{
  "model": "self-supervised image encoder",
  "dataset": "rendered solids tumbling over patterned floors",
  "train_examples": 97500,
  "image_size": 32,
  "crop_scale_min": 0.3,
  "horizontal_flip": true,
  "color_jitter": 0.4,
  "method": "simsiam",
  "arch": "resnet",
  "norm": "batchnorm",
  "activation": "mish",
  "padding_mode": "replicate",
  "depths": [5, 5, 5],
  "kernel_size": 3,
  "stem": "deep",
  "avg_pool_shortcut": true,
  "widths": [80, 112, 176],
  "projector_hidden": 1024,
  "projector_out": 256,
  "projector_hidden_layers": 2,
  "init": "trunc_normal_002",
  "residual_init": "scaled_by_depth",
  "optimizer": "soap",
  "beta2": 0.99,
  "lr": 0.0012,
  "beta1": 0.95,
  "shampoo_beta": 0.99,
  "eps": 1e-08,
  "precondition_frequency": 20,
  "max_precond_dim": 512,
  "merge_dims": false,
  "one_sided": false,
  "adamw_lr_other_params": 0.0016,
  "grad_clip": 1.0,
  "adaptive_grad_clip": 0.1,
  "cautious_weight_decay": true,
  "ema_decay": 0.995,
  "steps": 7300,
  "batch_size": 128,
  "epochs": 9.6,
  "lr_schedule": "wsd",
  "decay_fraction": 0.3,
  "final_lr_fraction": 0.01,
  "warmup_steps": 210,
  "weight_decay": 0.4,
  "adamw_weight_decay_other_params": 0.01
}
Rows from block 8, named by matrix and row number. Rows with one number belong to one channel. Each number is 128 + 24 x the weight over its row's rms, rounded and kept within 0 to 255. All counts start at 0. Numbers have three digits each. After the name is the row's rms in percent of the matrix's.
# convs0: first 3x3 conv (model.blocks.8.convs.0.weight, 112x112x3x3), inputs 108-111, a 3x3 kernel for each
# convs1: second 3x3 conv (model.blocks.8.convs.1.weight, 112x112x3x3, transposed), outputs 108-111, a 3x3 kernel for each
convs0.29 108:098144093134138136134133140134113124087145140114095079106151135156103144122100133137091175123140112121136117
convs1.29 097:107134102133094148130156116123151137105138148094111115163139098097149087159128137089116111127145109162129133
convs0.30 105:135138138131137102138142147144114118077148119135145085143085107093091121122137117120140178156151156131122149
convs1.30 110:124145122147138155122142126106141160136129128109133137093155155077001137149119138139088117141144114121087133
convs0.31 093:147163162152139112149124157137131130141130139136110123101133158103081105178106141125089159120106151079150091
convs1.31 094:122129163099145141124141139114141074169127096121134137101113126149099173124181106138162153140136103105136175
convs0.32 101:136141123123112111094133107087129159116122144114127122082133121179100165156132127177121102100129151153109140
convs1.32 106:131147148145114093118136123164104137134149120151126161110069111139138122118168106117115117100108100156149106
convs0.33 103:106086128120075138111159134130112146111101128145103115140157061137140142108146144129124139106134108151113092
convs1.33 106:128099125115131133122140128114123123129128138151103167128110139148137111147121104164079158153120108141077133
convs0.34 096:137154098137115133119146088098104142173150179157112130105155085105080143139178124141107151102154111113128124
convs1.34 096:147113123138119114114115133082103112136107145117120135092193125088111169125095150188140141151125141116155125
convs0.35 101:123151116141124107118153090123107151093100119105134112116163068114211128094175093105096116151125116202141082
convs1.35 100:145127120174126130112090148102131156110120154123159170150091130153063171159115152140161065128130124128130144
convs0.36 100:128150118136119113117112131142150133146168164138173140172152094134122128108125125138140124144136163128138156
convs1.36 103:142108149117174109140088126084102141108132131118141110171107122118141156154149049134138130132125132132111131
convs0.37 105:133106117157112129148107129128117114136139134146113149137064112096127152136118114087124138112127126117189142
convs1.37 101:152135099167163092156166128134144142113133127119122206104131135102131160098147149111109135168124143117143135
convs0.38 091:132140094135136069090127123145125160129130126128124141117122137119073128139129157145163114152119129153110117
convs1.38 092:114151123133080146154130142125093126137158149099125148101156112112115146144062128139107122120135121154137111
convs0.39 105:096104133173069121135063119094099124130175124167102146129089164103150164095141124121154137158144105143160110
convs1.39 101:127117116142120095122120094084131153140180118131186135112127126201079119116129138135147129156145154091142133
convs0.40 087:127143130102102092106120089128113123127113117088157173139140137133139136054127170136140125128108138152119171
convs1.40 084:112147133157137151122109045145127140137115063115118098052116163098098144141091131100104137130119135154157133
convs0.41 099:113122125160155113090125139094180145146152099075152163186116118128157224099078122105129130117138105138131139
convs1.41 101:111146132120153120171134118107138125112107147116130128150183090166083143135167096129115139104122118152108121
convs0.42 097:147111147128159143130149115129108125135137132115167118109171126120121147125148100119123134121100126128069114
convs1.42 098:154115107192119125139137127111143101116160108112172176141168121118143137115078201128140115151114118126132139
convs0.43 090:140144106125091169127148121119147126148171141119115112100114140148143157135085110158140164148142152124135143
convs1.43 085:100120130126068141129108149149143133123129150122144142164157117132152130131128178106150094138114098134145104
convs0.44 094:145116137077101090108137155143137118141122106132130145146126115144138078142087141119147133144134132118099119
convs1.44 097:133128102103144135057092094148165135175119137106089142074113124160136118107149121109114114142134130100091143
convs0.45 108:121134168070116152147148146134104120129125121134128150146112123131182087086178109158103120129122089098163063
convs1.45 104:158101119188132136116075094123175130109151156181122142090156133163101150147148099155157120124122095152142139
convs0.46 095:143142166141144084126145131100114122127137163137131099213140171079124118141086141149109134149110145157129135
convs1.46 104:121151111148110103120132151156136123127109131107170146148151105119086145115179127120136108078153168099167142
convs0.47 099:160071096126125110125137104109118124139116132117132126150094099220078189160082158117126195121144157073137136
convs1.47 100:161146108125112113130123140108159115107158118117169136128127136093139087115174095101171126101133136134169130
convs0.48 093:111151107152118159133141147107109133168106104124116123101118152174130106127131178154137120157111144136112122
convs1.48 094:117116092138129130195112118107126115156137168133126141101162113174066116110138117131130099102131119128094096
convs0.49 112:119119098085097125115134143135101115107130139112139123161123135175123072192114102094128141172091104180107131
convs1.49 108:093117127129142138160094108105092153147118128109161066144158107125124135159101101118111118141115110134153118
convs0.50 094:109100153141148154191170152134148168106136122107129108134115109118187140142170090141095172141126123153096147
convs1.50 095:113131111102158102144129113125133122137136133126124111135132120094064140107133139125176133180096125150120129
convs0.51 098:136101098124128200147153094139122160124121139145152141136142131115075115105083166109128137136104119098131150
convs1.51 096:130148140105155137140127110120104123151112139113141157138114123127087097139146125156142130162138123094109134
convs0.52 091:129155143113126128125142154106120140160143155125148142155149140079130121114123099132128157120147117103150146
convs1.52 095:143117098105150136123081108126127112109092127123092095154097148127133142062173096109086088082093147110118131
convs0.53 095:165103162106135096133089126129128126134102116121131118110156147125085087115144129165156147142130116130127143
convs1.53 090:074182100132101148105136130171148166168144127158122136119183103106160143130029163117129124131119141153145112
convs0.54 114:139138176163180091141106117137128160139153164130134135169136101140156135125103129158134129130127154118142130
convs1.54 112:159102119091087098128161146113129104142131148146141113105131131162106110147188084130162132093136098123135106
convs0.55 099:100186113110087105169134124104148118089129120147148133115115133131082133149123132099098120101147109125111108
convs1.55 097:099144097136116147127087102135154136096120137124096142104123086120145196162112112123073109137104186138162128
convs0.56 102:103135129152079119117112130158127129130121170139142084128117149208102144157089197102149141092135175108185115
convs1.56 099:138151145107121129130148160126179111121135148128151148070143125089181104148154127173084195129116137123100163
convs0.57 117:123121131088132132131117143150146138138120127133120132123130142164187101129124115137124128127118163158118130
convs1.57 101:099108109116129136082133123157132117105097153126143148145131078151106141115133156165151149164183134132087150
convs0.58 099:124158132151138151149131121144142119123126152127130139141080149133099045121158135145150095165125122120119170
convs1.58 100:148111152106102143117130161105124115095130129150124124077105101188158124099154087106167066107121110153129103
convs0.59 108:130126135084118115114108113135186119152151174138153149110115165163138134120102127113149151139105086154177148
convs1.59 113:129144072107121153121136090142158180118097134142179111146100081126116143114139120098142123143124146119155128
convs0.60 096:166107119115154184113118124101114109102125104112151114101147063144149172111144125090135133159137139104098124
convs1.60 094:094121094115151113116081116148118094158186104141136098108061176129094070116101129143132142144107120118106117
convs0.61 085:113070121124096118104140114096116147099116122090146139140163127186156124155163143164171108136182135161157150
convs1.61 084:102127127114144153097146168143143131143128109114125103156016111180093066157138126113132124135113129158121123
convs0.62 083:119106153159146144160154123182150138133088070101102091112168135080124188105172107149137137120125142108107128
convs1.62 087:153135082109131142165128119145138129130126113127094155150136195127152169160099141134143193164115135131123124
convs0.63 108:104151160188106140112120089100141137118153101161129118151110115131150124106107120132123101129144117139137158
convs1.63 102:185129122103116135106138143088136078129110114132137163148141110155127143084137073132149143140161147116114128
convs0.64 095:121121102130098125149113129123083121092128124141162153118128124170090123168145157124107134125130139187137129
convs1.64 098:155133153126105123121101146113060141176101143120131137114153125077116148151127133131104109108125137131147132
convs0.65 099:172194176127127121101116125150129140080118133123150128120137104130187047122153095121122141115120114144114122
convs1.65 100:120119116097139142115133119122083173122090113140106141129106118178047113169114103127117130150120107153095130
convs0.66 081:126102117128137182166098119113138113151141107133114108117121113141179141139130122112114160132145160078120112
convs1.66 087:107130133136120149165130107118148122080116098153129083096131154134092138081082109161142137109163132130101118
convs0.67 087:093136114137129137136169138136120134126101122106107099116140154102088090085111173109118096145121098144142130
convs1.67 083:146127135153147102124153073136171143145139179135137161172136127071171091119150149119107132140112107099138182
convs0.68 103:173122163103121106115130090130144141102114142097157137144089178172104126129142136129139121098147118151142147
convs1.68 097:093139142128110178115098137130131129099139173153098156124115136115144112099135129140139132127111178116144150
convs0.69 085:107171139134131140141110148127132151105081085126096137160070171121125137153107134115126160117139177129118162
convs1.69 092:144116117166139173136136147115131138088128142122151142129124158148132130091109164124154128110164148154146153
convs0.70 080:134109132101164186125150129126126121104057086088125133116065114156089119152163116109111113096096090135129123
convs1.70 086:085168168139161116086146173131130155125106090139121119110166133116200082137118135138114133176149106136141140
convs0.71 088:148136133088140127168121099111104113126157107124136137130137147139114122113120120157150132162108118128143077
convs1.71 092:129124102134127148114152194158104115115120123109129083136165119086154113119148148128121107120144099132097126
convs0.72 096:136128124100116133120101130085122153127086126158099095114146083123107093110121121150130141136120101080105156
convs1.72 094:107114122156123146122158113145150133150140132127149148151091138167133153150142138114172091116160142130153137
convs0.73 100:109100141158127128138147100159135154154159158120149095137147136136123143122161091113146148135124113179156099
convs1.73 099:132130124107149121133133154145160164149147093143139129153126119093161097165093110087125134139133125083146148
convs0.74 096:123164101168116125135146167125129121133160164096110126131186145095152138144105103103112157119134190088111127
convs1.74 101:091096123148125106106092132122107150089109130092110135157155111141119159088062138145160135125135090122124085
convs0.75 099:174149098115124164179109094136126121133155162102092119067156159084107155169109126089107118111132125146105164
convs1.75 101:159138168106096132123145091102110126122141161107069136143103150117126101142109178135164098143092130109132125
convs0.76 092:117152145115107143117119137158130102161168107125103149119085116152084128112168131121067091089093123126103152
convs1.76 096:084131115126119099153080158163125099121101091111111121065147104155087148128139145110162165111148144144118177
convs0.77 092:134066112132106100097121147108121113143097128135111137131131138135126150094142125127138073118144134126146135
convs1.77 092:109131135121140086155165164097112115112121121133117146120105130134112082111099154136158123141101155121123153
convs0.78 095:116122130081112127152136126122145135135136105116081090177175131129130121112118174139145167167165167106102114
convs1.78 093:144146134140153134114119152134120121085108130145153125092139165170050050107137177139135147131101117132090129
convs0.79 105:157122124125132091137116135105128114130123098158120121085127173126079137124101114146138153108115143106145131
convs1.79 100:118138117093133167150128106171136113124140128145148154138071138116120144146129104130143123116134182120130132
convs0.80 092:112101129152119122135121115145140135095089151139135111166126148101113130087132092120157139125166164104178118
convs1.80 093:105107076113133117088130114110101128126145131109145132141147153150111156160110090133130130136140128120094130
convs0.81 109:121133147140113116129128117149143083126146121122119149098125102174122134140123122117144098164150161124140107
convs1.81 107:157149175109148094108150148131122104104101131135117168097174154163137093114140119132146143115145090127129132
convs0.82 093:130114143116146130181140105132144109112145080144125099137119095169134118117119113117121105116088171099103109
convs1.82 095:143123115161162155127145117154117149134133117122101126199212117118159184120088146118149150130143136151125116
convs0.83 098:137139124135149161155150112172119084140143114120141117077117137121108136101149135123123120157092172121131083
convs1.83 105:128166163137137124146141136086121115129118112144128133169182113035185149132087081148141163129150103153116151
convs0.84 097:135171141118103120130143084101165122156146162144156123104182167093116098134136113176103137168125160131144118
convs1.84 103:149103158135143158093149102182160156096109117099121092151039156139119176095115124152127117119128090113173135
convs0.85 098:161137128141132094106143104137132137141150147131147140097128181083150154140158138125105126134111135103080157
convs1.85 102:082137129119141220143140145128125093124146123108119146081091136123125140092169131141121106155155164143116143
convs0.86 095:129167115115122125125129159121128143119137156124124125153113164092084169104107144155159138130134176144144144
convs1.86 090:135058116125080112094134140172099146123170139106146138109105160118108161129161085152126089135140154123141111
convs0.87 103:118123112163171199076088153153121108118181126112123135132115130178118113099160127123130139145127104129138136
convs1.87 105:078170126100104125161133133122133149139087115087160128099147110107135119120169147125099149204146106127139092
convs0.88 100:136117151147132129132112111119115166078126133132150111125113103112122151105136111090119147110084110137096141
convs1.88 100:150117090088127132095133117144138139135172126114127172124158136153116133111143111068132113130136110101128155
convs0.89 111:124195132129097138124144134146132141140100112122092150100129169123167133164134102147113118124130139137165143
convs1.89 108:086118129157171135136155119096144155126163141136114169098137143166172072122151123116101126071138124139161115
convs0.90 111:110118153173129116101131120145113141141118175088096133133158089105108124121133116171130144147119137140129132
convs1.90 114:144112109121106114104126134167154136102121136173102125111133093133155160126112113122113131114089095140133088
convs0.91 107:134148126137132108128135150141134113098114155101162146145120116146149097125136141125106145174145122114136119
convs1.91 105:109133107142136126138137141143098124102071146146137143143121142159138124141192097119143111141132126072145150
convs0.92 112:152148130103127123136131146124146138126138120112096140127126123129122126168156129134153119129118123116130179
convs1.92 099:086143093132113140149113132098146142153156150096124127175123063135154150108096160122131115129161104118149106
convs0.93 117:129091134100115132129160178188169145108132146131134163164166124104157140067147147105103132141174134133121123
convs1.93 118:147119103123155106139145091135150120141116134143144143123104159102117127153145090101135145131128128111148152
convs0.94 086:150185153120117157115097141137135115112146143124168150101112148106092160117113123099136112144111213123167102
convs1.94 092:133140118124160119094097121140090115136094110121109128110106093115140146131109121128101122126136132114128158
convs0.95 109:132155126140197149147146151153127134142155140130135128119149105153103118095184149133093142120100126171127143
convs1.95 106:138146129126098100146117153100151123144154129142185113110116134134063127153142069109078059153148112131194124
convs0.96 116:109167121144140143118111096142132125127104105119119127138167136113115155103149132098084111137143176164102136
convs1.96 117:113142147188174155131121153082106111151141131126118136100171129120103152114127156096118131124140126124124129
convs0.97 092:082117161127145081133058158144123153144123105143097170137061122100136159146188103139108124138130124125149175
convs1.97 093:139177125133097165148089093111137125113136148140130096136098118157122117156121124100125127104144139137137061